config.toml
train_examples = 78125
text_encoder_width = 192
text_encoder_parallel_block = false
weight_decay = 0.4
Rows from block 2 of the text encoder of a small contrastive audio-text model, named by matrix and row number. Rows with one number belong to one neuron. Each number is 500 + 40 x the weight over its row's rms, rounded and kept within 0 to 999. All counts start at 0. Numbers have three digits each. After the name is the row's rms in percent of the matrix's.
After each neuron's rows are labels from the 100 texts, of 14848, where the neuron reaches its highest value: "tokens" is the input token at the peak. Only what is clearly more common there than usual is listed. The data: single English nouns, adjectives and verbs, spoken by a formant synthesiser in many voices.
# fc1: MLP up (text_encoder.blocks.2.mlp.fc1.weight, 576x192), inputs 0-191
# fc2: MLP down (text_encoder.blocks.2.mlp.fc2.weight, 192x576, transposed), outputs 0-191

fc1.454 107:530524505478460478466482502474480520413602453530433517535526537517502505460521551517541533471484485481502467538562498505481472509489453501599432519521493509501520524521499497453425528563467524544539488528469467550500500553505501574488443572497545499481492532510396387486501485549478519503514507463505546416472491477526417490454431486515478540535483453485492462525493482495433582512528504486500512486409433483538405596401487588508540471524543520540490513434524516458459538524487483520553523545483576496476574472541553472477492483524428531477450541538455471505563488465514510482
fc2.454 095:470480496518457577495552552531508595564475531444547547500515489523556562477496461474521486491502504461456517538426490530492525436446510525497539543455491562518465481463428457540531524471456512483538430491514481426516492448482459491536452444558487473487512457485528557539469539414483505450493525447544444536533492580557535445516567491491522493502450527547439496541534467469519469557442550535481507527541527521432573436512473494578573566547501483514447494494474518516495506470476479510552484378399470482493475522485427500463554528519567498535504460532502459461460517559466545458
tokens: "dropped"

fc1.352 104:490534504466501476537465464502502447524492513531552459461459442440483408503487573477506493509471543534544541477492513416513485568511446458507475526548494473551548497570483535506537475483520511516467433522494516530523547543462511512512506488488548502503434538496394454474543469503519498543518491521439526490423505502422455515495502526484448524446602508531564464457495522508451522471530481541498546431532504473515452547452513498512466528461490490487534542530503448407479500491533400546481540554507515531490534531513488460481507476581515503511382447428458515517462461360591577495
fc2.352 122:528485508498516467560523524532479458524469479557540474430559526547470491595458492516417499480548441506512567478444484503519509519521573507474481514434473392489579437506534508497578507526600524459422541510552533510542528542505538473447546465494535539590491468529530477524515459477471445498414507509490448480525551489513545504499518515483529428468466527546513593428496527515547486501506471559506445473510523468497494505520509508464532498449541395417521469519449445477528499513506552443429455551526450468494490557463521502489491552404492552533508475509534536506466456519558451505
tokens: "village"

fc1.437 102:533465503437468441532472487475514484496572473516468538504499515520528459497486527497513627499474482522514457507494494452509478523532453482556467506533500469588513499597434531499506518539466483576532409482495471570518509531519510553437453510481523497461484541510379446429546530535526513528506509481495556485472514470462497504422519522527492502493524462535530516453547484481404609515493433516500544460495448548488427609477508549522474542526528499485482532467552506433488513486520452548525503557475511495464521492545474465443535456559503490428403517454457578488514459417509515454
fc2.437 116:502478529433614471511508493511501449524573546450538503498523480546510468544478475462499584431559487508496459463470535475521530491515467508509497525489538475581475482522480526529542543596477413491504448466494533566502527499520466508457555394465443495523490490547482529510499434493503476502445515459504495539480499496543510476481549617548548453475507511531455591448568467449502483470414498488509551484579458590442555494547516509528555470522483476489456510521511514441551537531411501512502466512471479481529476524513446546536551505468534466488452469484538526461485380498449527441
tokens: "dropped"

fc1.233 094:423483478447538530487492463545484479510483477485474524468442511484488404454536530525488519464522485592595507470425532378455447529555417451516515529543498490496538480517439541460530571490470471505453503512488565591531552546458479534526427464543521547508507512543448411481530477479485504577513453480472529459441527525415504520515511584502467564460577445519524551512485495419519486528545526523503489444532479468510464524505534538520543508497535480527507508450489470498488547552491508496499557550551500544507501523500484503442464473557515573445396527498532500560483475455509539455
fc2.233 098:578508540563468425521532506510461519478476532560569462541540475583515558617459485470506552424488499504483506528495533526488544484506553541520476529455541408464476507521483515497516446557534571508516454459512456467500535509485519485414594491498538485552475450532495506476482497477457470498504481488546551506508486437568475416503481505527548404526450525430500570447529487525582531494472444468488506499495529542458541473484483514554476406525461416474474453570494488435486497494537521489468455473440471446531495518474496506542516512426454468583516500472522543485521401513519538518
tokens: "village"

fc1.461 109:472514473515494486494439425486505513505494545534526462509512440490512440495517540491528527536430533554565534489543575457527519585605471447489522488547529480479532501584480565437516486439519485480512445552508457488513514442415491525466525538518561489525422584477480479486566496558450499568491454521458530513468502550446450537487482476509426563488541363487521369489504558524492524473527489469490518439485500456503485540447539477510463521477470500509525578551503516478539464559568482496528520452520501487494500519497555482536481483485401459476469489463457485529508525452561501556
fc2.461 096:494549457506438548467566518510577493470459549580538484415452517483553499446502610491575444503441567510552479508517497488513447497520494484508545452529464554429512522514452519408494476409542558541493484518533421488526446512428561544490489559517517459525494516481483460418500541497433584496523482559482524476473512532484488547493551467522511549460491461504505458534511547487479482517596490490468508498516508527482501496470479445519518585444496501448511494478559508499499453468539522536514528486523590458504496514486511475514448436560488462459451520447449422437573548490559499452
tokens: "river"

fc1.140 099:442486457535488497433473464459495499480500571494518474460395432498561475421513539504495516560449582505507536513509544492523528538562513456535520413534521471533537562567499530463477495485522419517573459481539535480543471464475480521452521522481518469533483568521432514450497442490498543524466475540493532539451532492444476504444483518445466540465529491507478438505494498500402542486465487508526575471396521518546437521505509466558430487473486480527490540557512513489556440481510420501496617478488546510515464454426526481496538474577478467510524494462491470566544527484530558589
fc2.140 096:540561568519480527524547540504520500533509546589455509503515528493441507529447550506525460468523461457494505456517441516549439401457486543423503541490464475448510428469494450503602477527508541517461541511461382492445568495480568527496475476513504475549468519470514473465436531487478478445564472501526455491523473515517531526527486474525508472537501512509521537527492596515564486548607514477437451558557487473435486478477455520476526542512572474511480422485522436511514546496491578490547453536534485429495552616535484524480474539450478498551491494543470460500497499555473439471
tokens: "river"

fc1.153 119:553534486506497472498449461497464522486609536478499512506487481490594484476512504532585557494454496562538489475551492485475527536536447460571409502570536487544521525562478543465496511529480539505596410505487396548531524505467455480467504503535495517462432546516465453446557463578535484564437474476466552514474507520505460531453459506480459544496551442510472448480543490476472577500458483487543517440480419521466476549439536514566507500509486524508476536490567468467511530498515461488523532510471479548456508473549520507499513489510438461490399530510425548488512421489500617480
fc2.153 129:501573485582524509426394449462481496469498516481469501579383497423499484489521498494502547469472542525515483469540488485523456477556488467519472505549507490492480560515513505476475438520444499578519506489405475537427531515515493479527508503462501494446496527465455459471461508545567522517549509488479545489457417504480480494443485530495462572577558444472512486542477559456461571482537498463527563509422461500453511535522479497474428471568457547557475510479565456477485497518488439507557545525500509525557513554595559560542515456559443457522474469487444552461528447440502512540
tokens: "dropped"